From a checkpoint of a small CTC image transcriber: patch size [4, 4], 5300 steps.
Rows from block 13 of a small CTC image transcriber, named by matrix and row number. Rows with one number within an expert belong to one neuron, the router's apart. Each number is 500 + 40 x the weight over its row's rms, rounded and kept within 0 to 999. All counts start at 0. Numbers have three digits each.
Before each expert's rows are labels from the 100 images, of 14976, where the router gives the expert most weight on average: "lies over" is the class under the peak. Only what is clearly more common there than usual is listed. The data: analogue clock faces.
# router: slot weights (model.blocks.13.mlp.router.weight, 16x192, trained with AdamW), inputs 96-191
# up: expert up (model.blocks.13.mlp.up, 8x192x192), inputs 96-191
# down: expert down (model.blocks.13.mlp.down, 8x192x192, transposed), outputs 96-191

# expert 4
lies over: face
router.8:446440540519543485496538486459475520474485500553574525461561540432492534452493426513505555475438508564504464467582451479500493517466477512504499421522506550526474538539471440486537450490504536555550477464460477509566479507501514572466473484504516459585488559490488512468505478605504481593
router.9:492474512521509450456471544552439561441446529538540491537497519521504452548470458461473492516514433497526471564487554514460520488458499440454466534543554527435464445519514433536547464507531529481491523529524492519567449473452496459486465530485476462575445511497438483513523492596437501519
up.9:527427511438505508556511620553543535407528524478466507552491451510434523512463515547463477506478543518534519521418528462423493527452482509477531584488459509564557473480546505585539482499468441510523458534510478429509511495462536478526529520554520481445520523442570520478550452542498492532
down.9:535509509478568453613474456495446523506496467464496511520524497455430493437495497537507491502557498508499556429490444537485522514528525507539531509517537427535522462449374510549500457477500508531484437484517425495502509414558531466551498458527532491502533494540537521558488480459526448465
up.10:436491483517484477445560484507525465519545477498520470550572484507527443468451533449451515523510480577526482514524508463601506464482559495462554491421542485410589535469528500554470522472455499460427383430536474526477504560468453466428446537464517508485519395559493466528475475548523483543
down.10:532511454429523498555503484455454531496453494432464478584462496517477491505518418511518525462519489506449507456542461516453500467443505548493498450524506489513513449466470432516608497574544511508532581540527518487523501515504559487560501442470435461513477547501508517498544467483459469501
up.11:525474446464456535490484393513472500540549537448506522500523514517484545519545578492479488532524446496517519501474511480502471522518452539516512611478511463546461491538536477501451485527465548449484407499489504499523475558424425538548480526465496485566496509504465541462493464505541549534
down.11:485540500515494543518461461491444556547466561494548560512536500492484532455533455487471502473529605540476451540517503445522543440544480472497550476512559559515544587475499477475490449442484633573492469480519542505478556490497464507557459501549491489542453517486552518495505499457472504457
up.12:536528465473521492428485509502486533460542538467404527555491546484458473495520580487479527516478512530468492593514500489509498476465507539474516551510513437564500506448469538514546490433524516491464520520634459497432505557524437458431505560491551556510563490500534554485487500454544521451
down.12:502451492454476502457577475458468475472504457484496544482501499537534460447541500453523514539442567518507520423470466508530489493531470448545554495526506523492543449493468498582420530501492383500554467475468504589481494525498486485521476473520551472467477519569524433498575513458521474535
up.13:455536479496484499477516465473556514516508557570446484500507509483509464460480490459445577502458527619480518520479435410521542547535517436584510540483544530471495480490431507475577459540537536461497523511534498554487441509428451508445514504515563471561530460454452524502446535509490520519
down.13:489486487456495485528460530442506414491503451495499552468487443522518481469546499563520379507454481473535517517470479508554508472500453562512459406476402557550480514530529531512479574485541490566499493518517510538462584485585466447499482476465497538439441516499510498501545508487483420476
up.14:551457498601477527494439473518409454489545421444432497498423530548524506527479537547533435497497490453480486479563485470571501538468441540470489583465534492557551466583501468437495466462502493536552519480556502396464493518500538545454529475475500502476559461398514467512484420431497505495
down.14:515507454486473465536537436464525483484488466567544511507491413478449479513500493546538491507503488440454518488492590457447467578449546549531459494492502603517472527565466515499516571500545563480438487571536486513523492471526549466492491510455458494520548509508544488493505427576497464473
up.15:497517501492491494537533496480512433471476486488452541584508472515465505497493538467593483471582500479468437516533477497527524470410484517496542505541526557518593554458434542490463485532510573461505531477484503457428485505520533487497474517482484491526538457401487509525450457535498555512
down.15:473519505497496546512487477483567478496524439498582453528529449502450461564547511567460539552469536398483490451448485489512552490491432531461500486555530478511441514529475525545566502503522468470503468555493552469551493397538526526482463466513475491477543496494484529426537528487544538465
up.16:522431540492535471534486569472449489593510520477481494457434476518471455488506550503476570534479508488534564544516467441489578579508487497449470460559534463496509513440566522471517537523557424530556458532480513598556513444487451524499546512485456479441527537492494515557564471498522497466
down.16:568461472584545469547515444466540540502482507462490493534614553563528552444527481485506559462488447489429459434476521539519489545458440536539520530456496487538512471509471509533510530471485548489519503535528514473502420476576577477517415566456518541526456565531535544498436454569516567485
up.17:519476558558518539419541454560548552526476477481480497527516451456518432517517489540498447468530552464518476483483429563503525551462461487459506460542502482451578517448565512469488488525481487468499499438556467502501437463502501493521493526488549460495587423550433547550478498536536494479
down.17:438532499395510541423470451500494491522440569539545467478506465416470510470521484542521541542473482510470480552452559472506473538504476557504496515448516543477507484566558472461489461510481509518511521595490514481585550580466515569576486557538493538488533462518504495442542503487503461524
up.18:488485545566533515457520546455483579475562470488472489493534613461532464524500556547559496467504539560539526474516562493537593513503467542496534582492583523529480489432517473488451536480534525496531507459506449498535514516500546465489502543497450486441553515456520535507494428459504548523
down.18:490529468489465477428516454501532481517479551551528520543462515578496537509538468524554532504482406445480517551472513500477531512446531629486493497470413536521505513528500487497512512527504480372474492470525488481484572572468508501517459459488554577521537457531544516519494471478463507411
up.19:494483434469548558535513467464496449535516491523473497570546454546497530497502492535495432473564440537518501504558559473525486483572549423522464506466427512586454585444497522488441441518451480489476552475500517508507539541501448481434496476465478482552526421504536565490547500545468481475
down.19:486457459502469457509500489448513478444508497513506500534530527483493489555526496535490536461498538554501575473530449563519593496456534562488513502530549555483534511554561456587491503534524464453585423476518520488486566486506471461452458556499577492531492524479478399517492468462492521497
up.20:471519425516485492457523501454460540559489574485443482542553516498432498503504590540527521507475535511510482525538469477513542532533552608469498567543456460457498476455518551507567485558492481537469448503591481471478478530522465493497573538482568514489515496530518482533432487539518562468
down.20:474551511525539528467477529460498466439505574411524560487474548440537437561449528485470529507483481480489529500524551533521523509471502539516536523519515520518524577522523519480589545539532478488512464433504520428521500514496469589506412517475451495575547471491503493473477536623489476497
up.21:530530515510573462540515493536488457505517492488465501517476624505502538426521492528536433499556475529494475506552534499471556536530579543538562450437474527567606478508458508494428500496435496514477521515463471515520542430490450462530445495419586538476450442598436455520496452485503499528
down.21:529454505528528530428496496454455477481487445430479549619563465549530511534477407499483536474461458585540457430449397443541518517504481576522460443496544517538458463460462556490475550472489507557533500498466480489457504446510461448461483491531461590480487534487457518502484475545507506467
up.22:469496483456549497518507462527508428562495568517508456470558473540466453507544482500544434529428507538474519494527539426591462575507462528492501523537472557498479448483520495536554446500521501515527526531469555501501544447495576491520505499520517485454484470478484490455476444597478533479
down.22:465474533531466406493466494471489555491528446443514522478449515450483561543501517516487437512446485503459511442477498534443498460482505414542482476469508448471482517506589447499508552518515559578531499459608474504480481555471469609555490505488488566507490537498583581464547472472489487459
up.23:501484526538509575420501480559464464537550557517480506556539458564515506555480460477472500507501449440501452533530565514527518586474489490504496459512489459542515508494437584554477563499433505555480476440502499482574533568502516508515467462472515480530516486464496463463471460554536518497
down.23:455599568465582491510503540498542466524447523546555516558529501458443515461624499542529532477455524577570452465436465458542500500492547520509463507509555490528519564454479494482495580545488449490456501519469474516494524472491547534527457468538567539445457557505497476521539479469489493533
up.24:546550466488503495494518515485559469527491562476428435516505519416528518566494471481513447497489422480471579466499512452505497582537502523527521501525470488484561588501478525436530466486488492537447513503517453484495457517477458534477405467459461565526550518485502478441560473502371448473
down.24:497551514516523554505452520486503510512478466493602575532475524544585503524496500478466514454459495465437442466541519446411541482455450502517521497457524519544545484515516460473525564489530504429536450496515520574464479477559564405530491498474573503485474544534525561513538521480567521503

# expert 3
lies over: backdrop
router.6:504568526506425491497533589461533568471494568446521477530453534532560543536468494522440487542504512478484499512473433519434564559488476546532476444549550465528459497484544470540520523547495486516555563561514516551457443447482444556533567498490534524421530554484474489542560538481458457443
router.7:513522506455489467458527557454479480514452546465468495583423481538496529554505546523484514527489513414530589472477456576446497558541531481554451511510526489543441482518537447503461457455525506525533522453518471543551513544511453514548508490490564538434586561512527484547541511582457478485
up.9:393520492541559448487481483455471491499480388487516467522506527467507466460439508620448522459563511540547437539507534517499472466502507563489450468478530498498446521504560512513565535480547463556461564534490524562438489502492423504470491487433482494530544522563554456559474453522505499486
down.9:503506426468517507461525506541553573566436544456444539481503434525489427484587501524511548511489546452536457543503559509509544520417484466478531537524433547506505546486457549545449509530522553440467463525535499464544503518582505495494527544540500540493472521498449468539527470447472514449
up.10:471407564523504592425515492427530463494466524546541510524535497471484497509528523448505500481555509493501514470484482520493486526556530453534414532494502551486462513550519540503486456452527465492554471465484524536611509519525452438522514488432525506482472505495509550471446465609482577540
down.10:482522480572491422513534489528487550521509515459531450547556429510524514508510515502494418504498479542488461523558511456477500490449584475479557465477529513513496446432554515513522505528532529471390507505551471538492454453419478546477451467511481536434518484464475557500571474443503533479
up.11:467402479504534533490558486523447490462477573529534530428507522509463510508531479488510507382506490554557467505577556536551570509505454454520458513462511509540460513533484530467547575469464521581521472464456460602527466493473447520499476466515539481544508534424563577482496479427497528490
down.11:495493513493473446461500467442468492560467531634446521541472413485530492464499414462540484467459462488417485480530475505508484514547521514455492475482489473558479490467480481525496473537577534465444515515532484477565514531542509443589562509479494570531530527546421526491479500501519473497
up.12:509546526476536465491442514452521554528484520489556505487506465549534477482596450516420517479513545488462553462439435519532561472501558491484504557531498587475514506513423499493573494513507628511476528472490520431558511466434415518448467523516441524543517499520465472496481435455501530504
down.12:500429476578459586473514465483416489587529474511519542497575478464428497493482532514514447501543529584477524507490530477540442453494499518531540461447503483500543484535532485514518539513499459530495455497482494472537475533518557486469473473502533526438566472506504459508537467520557416512
up.13:498486562609529451458534469449491536463521510497502523470441482414483560598496533484492481545497546557517500508520485521516546556517477490558499541512521525520509428451502494555437484505469522469477486518487465509483398532519481478477457465475486498446481569456457462472517453581534527549
down.13:525433530533488539493479497516519513427404401561456480540610517500509517478457459520551437451558464524469485537502473527555483426570472484482505537443527537442504505530496485471538472536502517502522531453504452529485500536566460430407483515536488487501463511513505509432558407485495562555
up.14:586431488516491508491460511484496452517537519452549508540400512435494543476542505484545492550517481439536494472462516426480504577474495502507477501471489536530495464544492529447492506458434462506531432506468516535489511568558501480492477451427505576594431537542506452537464539496497427502
down.14:488550518483498516493513480472443555551518488452532435522544417510469499502519443509460529548515437500486465585519489447495514529556511477511492482499511488492565541506516496491496562533511494469472544559517519511504421461481598556521547549463546562448526513498520503490472499508477475489
up.15:470459511559458565519494477522464505536472504505466455445514541565494534508511493558533436487551553561391484493450494552526496549467534508489496475431480565543513554538475521456471467452459452449501520511482468464527554543491528502509499503538530509510462461533451535497505392492467530501
down.15:562516546466468525476495510519521491530552543441468434525493470507504491461468475494506540504469477446482484523514469458510485534601539527461553455555526533535500527492511530489494517461468511499534509519517415450488470545546564443524551491468488529500468475512445546522483550516483535532
up.16:502477489497526567507487478403562531508515419545463541489551542482548469483511443442451483519503497468462461503476511520510529477478505511482527554527529486490479487497489463510526482486460540503597539542446471484441449481498467484533506425478486520570511520452553534611449537440554524572
down.16:549483447442408507487563465547493501520547597497493475586501462414474491485531552496438492500403576507475503551533491514497530453530513466448563473481467519506550537505528509458471465458534453508524467470485492416503511485529561445460510579451530518479529515500435452497602472551492516446
up.17:542422443474527509474505498449468594557430503483486541458428529536472506457492480518472484437486487544456497466521488537492534534485451550531488494501569494601528507491612418575466532479446561588532516506496532493503513523509509513417442514560530532563450473492531480485507441556529526554
down.17:462564474529526473543519495513538480503507539465529512567488474498505500467427512515527486440519469438504463507549473503513509452456457530536472440529464611492523476455510488457576515542505491504491505522479519484510507499478550495513520525508547487472526477498493455475513483474523483478
up.18:551580444583476475484517481465583475452441525460487531553477463478511539527509518552568442440498467451480432509491502511491520500537535504528539559467425483500490536526477484434483517510530497449535480506542533499497505522404468475543524432499564553528555455588432477541513442578458569629
down.18:462446625495544556511480480512463519450512533532487500524450524445514424498512499503503627512499507535526484473501464479474521508458494513423522473473507446513545497476498447593546550533508497577481511493498493477456479501616509530499524541492444456493550488473522464502481560487480404490
up.19:518521529505510472542418516430543544504461542480549467501544533482536470487541564498460499529485455492547543473536523468476506507573511484511511516524494532494445484455442551485534531564485515464466440498475460470488369547561563481474506538459487555533492498559515548415508472440473543483
down.19:487476406560530461477530506500523542505537479442554526544444405490456474505481447482469506515461586444431484496418510519581501528473560498488492472464527457499534477475522467477477512482511442552445579473500435513521535478464507521520489523507539498471559506496505546531572565467479517530
up.20:487471491554562419518496550469561496498513490443568473474497494491471433572469514469492489540540482515527495481466521512511454398537523555440519516502548511479474509494489511484489501467446493531442487522363496472530507414491447503491537419457541501520482442456428576482560461488528518463
down.20:419517504503487484429485462545445496538489501498448437509445493532488530497495526459432472485512525545507576476464448509466552537565489483557516534526489531522471460471578458595473498485456468537560485489568482447465475482487508537439531471512443457425491425518540463513484519570510466490
up.21:481485466496505518558480548501444556463529486562550444532493496584555471505580544601514477465508544545528476471449512471517524561438458475496431518526569516518532548580496550470558509505498489523452495510464502511455469473462446496446561495464542548497499473442578581552483491480444510502
down.21:515502533417497503535547544454518569476514518475531557455438568506477527488602544555454483543455479516553468501509407508475470545493489568509508487504483565497516506525465476557475532549474482542515519553481560486474461541532558487530468507487543430538516548487461500479517526498529426453
up.22:540517439484507516446486517472435477472503521526473537538558483454508515524570518536480500492457530486461476464450484482563471431501526546510545535440512513512439506444503507432508507461468511517480404492484516462512485574461551478508488568455464457556467566494458445510527473519582494457
down.22:574470532534492440419556478465504526507524475453520475459413542509484504504445497462485515450447499472583416487508469540576515497466483440537474450580512456494554470492527470530533504536521524500490536471484583582484459457548519509474483595472502567442489479459568511493462497509496516479
up.23:463547504478509457511501536526482526493495505493429481567500601581531493574442465485494529476452455435495449483443529481526491526546568446477556476453487528487514491561496501527439465550470559440459603527486517502494418460546402635519454520548480465440508514479523516486587503484452510482
down.23:528494485545505535473548494503489488507501447524516518419536518471474533472637495457542532543540553551515436496476457490473453475465464526425470481528517459515446496475504454501572484496559442549556477470452482489456562460433481483535478427483500501519434478407448510541487544517465552538
up.24:522408514439509497488502511463561525502470480472487462508526483503491473504445548506536534533511551546441547479574519486508427463544560510480471496458517423392542453456462440453494529436495463531495505512550511440472472471547455510477537548537507490468495452450534564504529569473561473454
down.24:515478485488500490504430498498513551470514518469517487537538416429464506484585531560451500528437502583453557523403526528505466531516474525411513511539477493582503564505515473547522478512510563453494462556413475534452507496470499537484496541451460524487442457520537459473561475531406583486

# expert 7
lies over: backdrop
router.14:502481436543561481508458461512508519446429525475461445513469551440543458494519525561484536446560458508470567531437472515445451498526483435508505498471527504451607484545533492485507531492531478442529480493523529530461580525517544463466539478502556555449459451466565470551498580502503459532
router.15:528531479483562513503460505579530496516518538535465484519478519496446441460546539485481538468483413464510532502497432528548460511570502480487466576497461461529587514427461499411550527479511471442526558430554514558461511513571539454505506536487506496444469551528471509508494580465520513470
up.9:529501514569447540508485475478526527437525447502522461514558493496502500473462564476521477482494523462510392517488504453626534474459495523544557466484539534436465478500535482586501472484480459542491535477574499537449456521497487493548455422498528406539544446488495519502515432466493469544
down.9:483469510457580555503509500514442462588512553464446472500477485497490505527491441470522516531451551504463509507470490498449538486505440551431548415554516531511455542472469503432459554548529493430548501515514487567488476467509558572512505604483462519527474483557482433506525559621538488428
up.10:532477488462421523531424543453535486482575532518529483502513553525451485519509495511470515509483511466530478521516499476497459445507445558496497470453501459483474494445483505457453491548439459576625527536551461522522489572558553529439500502441473588510526563480462535442482487423473506530
down.10:439538499588542488575515482529495535481488503471534496493515506479511497497545500486455509447569488425492552483501511498521568511597565503469526540486455528531523524483472530485513478409516524529427476523432569521559489418429499476522497486523451431509483531481505441509488523541510524484
up.11:476535467482487466473489515472466572470513535462556562526472472518522484523573468565509544446513502493550460555427530475510563483481532501481451483466455531507455443463493487463471534510504509545524550465471468510540603468448530493474555497470468546460412456533481464514497472529486522490
down.11:542481535416482559466473487495494449474460452459487522508501546456532529489479548543447500487473500503526537507460484477575471509496505564499534470490572494498495505523522418530487482473483517514494495479405468464453419466507465534371477519532459414509540510514492473432450539588507541543
up.12:484488529488512510496519502525561469480446506492461546482579461484497453595511493461509433585499531525557524393496543477625510417494459537451543395498454496424515487438555507528514483546536502524511497513447515523486475404492499439493435448495511521484490527471471447524508486526490541492
down.12:573497504506516496539459478405551501457478467448416470550408472528517506463475476539506517449428445440486520520508495447499473529519511521479431521540532538458473581492429577466458459447448542482542491470535507533460522534517516494489507489534476498529494514531568494489500521426491591525
up.13:564508516439536451536504430496548512499505424445488463580438544573468554535478491492467545460509498520516539506531560533525516533464449504522500495470467499453487426448511514534545465509479517570563480460509445447548468595544478519462462523506456546628566539504450472501564484485451494475
down.13:481500441547448556521491519537554507477459563450484498470500459478539441485496485498539460471565460561465554526497494493502548536522381562500529491519477512503504475482489490501509549473432512461495492503474520490497597476426576545438535529476472541458512464468521445506511489581505555474
up.14:541416437458516563461555509523571521554538540553524464482563461542523574469539504493511477536487479493500488540446534499526492503501488536518543428430489470521525529493466531505509498379488487464519450541418531580509545505510465491497487482498506494501503442510535537489513522524485378448
down.14:464518597539528408463505481580485488488493443536471492468523489533567454471508525485400545511492523497545530523466484453501473465498524507502510475541497476532515453506543524494483465566472476501469520519527490449488448556482542445430527481572475562510511485511548481482551505445487565476
up.15:464467520468411541530463458501469485532421454544402477502574520489473546517501503436471510508519481523460474532556526511480583508485480595468467541484495516513431599453479492434587519542535547442486457509441471500537513528498494484446580461461585525537487517498509440406437553496465483493
down.15:539505547506403516484501512452487577528486488505449488491558503503542463520524514500469513555487518359483495529504446478538504460465518517572549507493520507549571489503487498558474558440549520516549475569595515512461471498474496513561506479576517475530565491469486478514490500483569463501
up.16:556476448483492514555538501501472465504513472523552492555475479525584509512475478529540442599459467538408433535518539509491506543492483482398523526523487524515438511530505445521526485481553533466513509567476470466533441560448429522451478522548530570534438487506556558467508480511527526570
down.16:549472507544559467513563494464505518516505561508522523463509528488529523431518502479498534464494554509475507478461616536535565447448478505484500465513550558493537522502480486515540563548527563485517490465462552496538546479563539490494528509560496585523488550503469495529555489459518562458
up.17:510529515481453513560541499450541460480453526532418496487496486501514496517483514476505485492476476468497537570457470574563503490458526515480480431528452541460507546575515445478478578475510491459555562478527506514543446444559504523489548465535574522438549446508475516481462517522455523482
down.17:415519534516546489457520490472495442538532444489581506467469466473459499469509489485471500485542522476493455573530522525476472442451476496458531502445505439534577468465546472557597489522534447422508410513522500547476521534524463467523560457503526476546430472430434471544489438541567478483
up.18:501504499523483519474560511455526482526450493466570507546544493541509541429428479457563484404526495558553477502533582490406432471434441528494570576561501417509474461486506553594528458479541487503436562510472418489504563495412487529463537510499472520476565509545488451484500476544450523477
down.18:518425540502522448475537490513460484517484479510435504483503553484530501576455502542492517490480540455486470446468462506552523518457490459528447556495464550518541582541532508499504470523438519502513492502489475454529539484615486482498469513539529437516463498485575533485512544456481486498
up.19:505453621496488507525485460565540472470527541494514504520473529468500543550531561535434485536498548463473454552500430459460480502441496515519585502503512569484563487554496569453529527495464413527442477540561481575481425441479495407527544479529516503508466414454529556455508517478474462492
down.19:542493509536532498497552468490503494525481494459519423487491420486562475477504447632531493442480528484485543499503489512521495620481528392519493440467503437521500500502529488526544529503487569521546541471507474508564493554541459499527508449539503490528546542520499474452480416494514578536
up.20:503521491450498516519475516505495482542443533544498479489551424526471504499547489558502449476528539487468474453416486477462531471525544550456482436448467565531476490536461425462497488457489535514462570482512437480434439563563496504571485537501498501511541465492553456480516430460508553473
down.20:504496498469449488497496484495522525476552471543501512443606500433475462489523536531492577538552528440508518493419460490537482571509485538482460484503522557479571523476535507478417512444504504482484537486441428543565453481455588547453480533430521466537462507440566553517500539487475519569
up.21:582453555526476447507464486449514522484512503515462491483527481566603544505456447516505528517457476430467451531449426454477483536514511490492490493510530452545447420494416459499498557501568623506452533410535471469534534486575497473518459508513571526502447535462528462534525473474436456591
down.21:451463519424532546535461552501459457503488470514564432462492476483490542476535506420468527493499554500535557507472484476470479458525540437448555530559544414483432445526505538516532492544491412491479465491533485436471509443554507531543544458521467451603441558455556502574446567516532497506
up.22:480516548540500466504588408528479502539502424562500582502486485483545539431535557445539500479504499573498451473492492492489503552493499522448457481530539495488519529528501449508483504486494531510541500461472510457512452548487434409519493486485480490477477486533505531513558503520447514539
down.22:492490539448495534509450514517451484494456510533522475462474548515432449512434469500544479482531506493511414536569564486453442502520465515458476464426519437499478487537461462492527474506455549422491482501428467507513490507640562493450526541429451447433548454509545558432487562489527549544
up.23:493508548461475441417543467547515522490458534465551450506488539505532589490498518513514524540506520519569462508568568568535517459503580496501500469466535539516484488471542498637558517572488495530529547434506519524454492495515463522440471528488524447563485468480484502473535502536431549471
down.23:513491456484540528494445542482488571494524508576472541522477486393388514527519489483478486491462542515452505535431459436513413536482441448483528521600513542460460493444484472478547488500493562481493577559506540549501503543484448527529453510509438555499510532523565543499525548514463445433
up.24:514445533477435546456506405518500496509534504467455542561457535505575516531555520439496487534494427444510586499432482515446462506541480526512515463518491580567526466514511536482448470483474449501506537481523509519475417473493508523518550417499514566492433496528484553484412515507480522498
down.24:517508419527466451554467458480540546525419551457471424504443519485509488507581423550504534377462499532489542512539554523494442525542489465495529484524457470465519540475531384453531506486555502525526576502500540510534456584422540531515503441481462471533538578490538451484601523519520540498

# expert 1
lies over: backdrop
router.2:472577521483492461495448530569542520486449439542410460540469508572458440555484522550479450500505422454557565494509508529515498555510593487542554522476435561516541449438496528553517573513510503510468489514529420469566493589512484492479513547537473427438570465437518443517504488553491517521
router.3:553551452521487530564469467516500477452500438491450506462518571546526504570465468433532557482581509515408537577504565479528411463514505483496483493517469552503476497506434516519475432519539481484568423516451517448542559538490458533465481528437564514511538491468505460495546521510562483452
up.9:478520492515496518557509494466471587556477493461481486576434564439502491473499524492524472444539440430509451479507492471506530467457565456413472550525573597476552506590552495374548413531426531427426512474497485507496501515471489461554481512452590439514485463464476485465527527520508545539
down.9:563501510519528564415511490460499456549483529457502480456507515497448587554533530506511500547505498564479499544501415554507530451463511524488526538520464485525487575586421431511525489551462449532522478543545556473504532504462455488457526509555543428465542589522540523459485458519448446448
up.10:392497463512499487513472460468487542511598530454441500531521512501549444485419461457469573430550561515466475519471545469483506465514486515507539489475537532500523592542489449479487515597455534491545471533495540604486455507496585469489440571522490483425519501510522495497544460551535495378
down.10:515451569572399496409574498487499530513482488514554468486462502526441476519597529520528482556487552523558461518547497500555512475484513507519422560515527507474454491531514506501456537475536455457481467430594504497509513481514479443518518507542470472541480496517397521510520518529496550523
up.11:501525470498510504399498483495482446498466484530528519528480507431508487514514495476532448525495414461495495408493553557462423466498509495542480488544462502578495543524503535516485498396540474483466593492469492518456480482529536469501540508456531577492551477513558517540500483492488498511
down.11:458552468487455496519532500487470522423461460506477481459481545548496510474476460496553467565476532510524506480396546390582530544515552497607512487516570515470506463572451497501511497425506476535468424515456528513540475551444511506498405517526497551572480558568562539477478506544555515519
up.12:527450454538529512571493485495403477479534528496509496496581448510561511504530566604518505470535447536532499423553463471505552511514483515466494522453398456465546468491560529517448563486518539485527453532552526462505470479498499556563509565497483476444554475512514531480534466481453508501
down.12:451467512542467526431515433495478531487483469416424441497488488522498522513506491452453488418528464541407580488534513581561524560456477545539436540478500523540576581501470569469459528516529544483499508467535437495510522547484524515508480546536563555487381533562484531533463494515514543531
up.13:554473549496517487546498469482542495434591570472466540518489528490491508492537490507503515496466491555447465433481553442485456515467552413523475448451559555469452579459487483494476506418478534529494500488516486464533442498501463519502457481496518516495505511460587482427430520507430528493
down.13:530469538529524470483496523512478570551477509505532530577472566493510471534452430500516457532565501479521490460554500461515514514510512566517451534484449479581514441542506500485531460484542493507439517480535504500509483479498509519474481510493406451445554456532502489554600484575483433541
up.14:489504525453491558543434429404543503549523547429489497472498516512493500483476505517571529509521497534470506495568514445517523522521474490530588503550535527465560538484512589475505437496499433503453510496495566476578502468493438557478476527470529501478524441513460516563526477522467454452
down.14:451517517582539523533410557488408501498516521486492558393535504454498480461564499536448447483537522481526436451478417511560509487542586480490513475521562511511497509517483457510472498481524498516491514550507519463473449607472560478439502480539505458552496514493533505521552529464562456534
up.15:457520525502430508545532526389509497534494514489394472494423559464429473460514593540559473503559525503464495472527456467556550509492567537551454481527587473463537543481442480521504442540554578557559549555442521423429501550491500519506465492477559477485513536468471515494534533563441484486
down.15:516488554438533479431463479486514458478526513500581489447554468458534498568529487474448479499423504462472531515424508532482461492500545495453484514477484483447484516507536479483425565544517458447552553498600536518516517503516579531486526482493518529592520504483471439528521516492459540495
up.16:565528528438526545440495484561533496431502454544493495460465544454422491539439488482458561507507500552460501481533471507538541573461497542591514492475526476522516488470522516486504501536535495505530498530499444504474456562507461504526470475510532429456511546472561464493539577509457459561
down.16:484521461519499448530471462509531428508523469529517512538485558566501547499516476461590520511515379510518411501544545503496475343495499565441538497498469580520463521527521479490475492481440492460453492508471452453440549544488451507526547555458517554536473523510479490485496512519505466424
up.17:457532527538521508525538523479513503501470485512445465469408486493515575510479514532480490459547506545379510456470538460485537586536523509561507476568514503448514542501476519490516463445508448453546534495510524478564498500472519381487459467420506481452453474507486522476500492460503478448
down.17:494496456471579489451424510506439540497588525432551545460500450477546465473518574566555499484473490516509557465508475524464416455523515489425529506520521489525491476517476460539453520555458531437525514512532461509462486520450573494490534493598545454461499498460522488433555566495483472475
up.18:513448424534512547517431503406484429508489538481486473483576515492499538536524533483557485442431486452526536457471513535498467468449495513445519499460485540531544527505539460425478509530566485423466518552487519527514494526407466501510512510482435539480525488518540464457512456534483479557
down.18:514523474525473455481497483429487447516468448478491509551485502551505536454520531525431586410534518434528416526554386520468540472501611446548485560516595475486546499527498511517490565469521543537511439489496492523493507542522470505453535506544476468575486535518489473497511554433466531565
up.19:475457485442599483514491514424448502422499601516498491528548546548575465488516491567500535530460540520438517539475490537437531533476490475474511521504544541446476552519486513532462458483467534488532523435440550430500521519473534533561488537477482445449437528520531496542564478553470516558
down.19:533397506559479465493471552505507460578479525497486501484504482501508558542581547529428465594478476460568536542519491536495547519461451520512421437522453439568482498520405530528523422499528447476506455544485482568509511474495569517419510494452476548585523538501457517484455488459564475509
up.20:518523458481472523498488533530550538468524575513503436480578502514453501454571528506468454524533500486548481516525534528531502523461466484520528551439530527504505470529463458517468529470420558470485455509453555530490493478500451506550523513545467527493463409468544493416462498519606531509
down.20:530422503461468423415552502515522465490558551474497532416436448505465494553586492526450551470495460486524509488549454431544492520502414553490497506521475489494498498509460480456555532438528406537504511546533494495491463470461453478506436555487477493533495520475519526501528520506531467519
up.21:483555534510567529500520424467507468514494466429507427516509460456525507519523528486567428539477548525443542492465515499501495520453509477471562462511555516541513494454533501436560472405525504554531519521496547536477525546504455429545498512442562551457518522491433468496540434562457565565
down.21:539490534551503526522476514509470407537454478529550529550494541510537510512462530516360491488482429485525539449495519493555477477505526502499447503496527515481519365521528446520449463548461470417498445530474467495490561532509540507438453588515476484542445506546567461488510536530502561535
up.22:490512537470499522494543488510547503477429484507439504563446496547404478525514508516559527466473497507474514536504431518607414489509485530529500550463586475535424485527496412534501488500419506476528461513488465472561512545546444445454465444440470471535497482477568516491523484544478463502
down.22:539527509525488488447472454462553438461554456398467516556425405469452482545477486453449501511488521497496484539435481491514559593533461512445465526538568458469520533562533487496481469479548524492568505567524517529507532535496473402506556511477533508413423524482469441587600500498479485512
up.23:510488460482475504519448525411432553475513466561450498462456400530496520516521515459532501457475517466507485472488523500545512511530506479487518411431471478534451535530485506526488470578545523529450527472491520480538511397495468608490510486549512506517475449511466461495404569444512508428
down.23:506503520504524493480536498549479534499536437446493503574603538530494450525571525544547512460566432557476477551447495528495537473485442508492505531445586482530501505517489541529505527539453459469526491525459528489464421560426492518549498445448482459483521585504522518545545487508495488504
up.24:535496533494487490430483488438534517512534488583562477431490470487507441532528521526555524523437497522454527466503440521536498483495484545464496536519520506453492484491594419518478518491497520447465475485556438538452471418576537516559505534516512490412548548424451406476467529465570522548
down.24:490492583561528514481515463515460511524453496486515548559508515473442523518534451485510494505495546503526507487463416466469432538581481571542540455476462566511530453475431447482457514489498518511486441441469507470513581551504556517412518427550538454592483508555532504510476538558455391489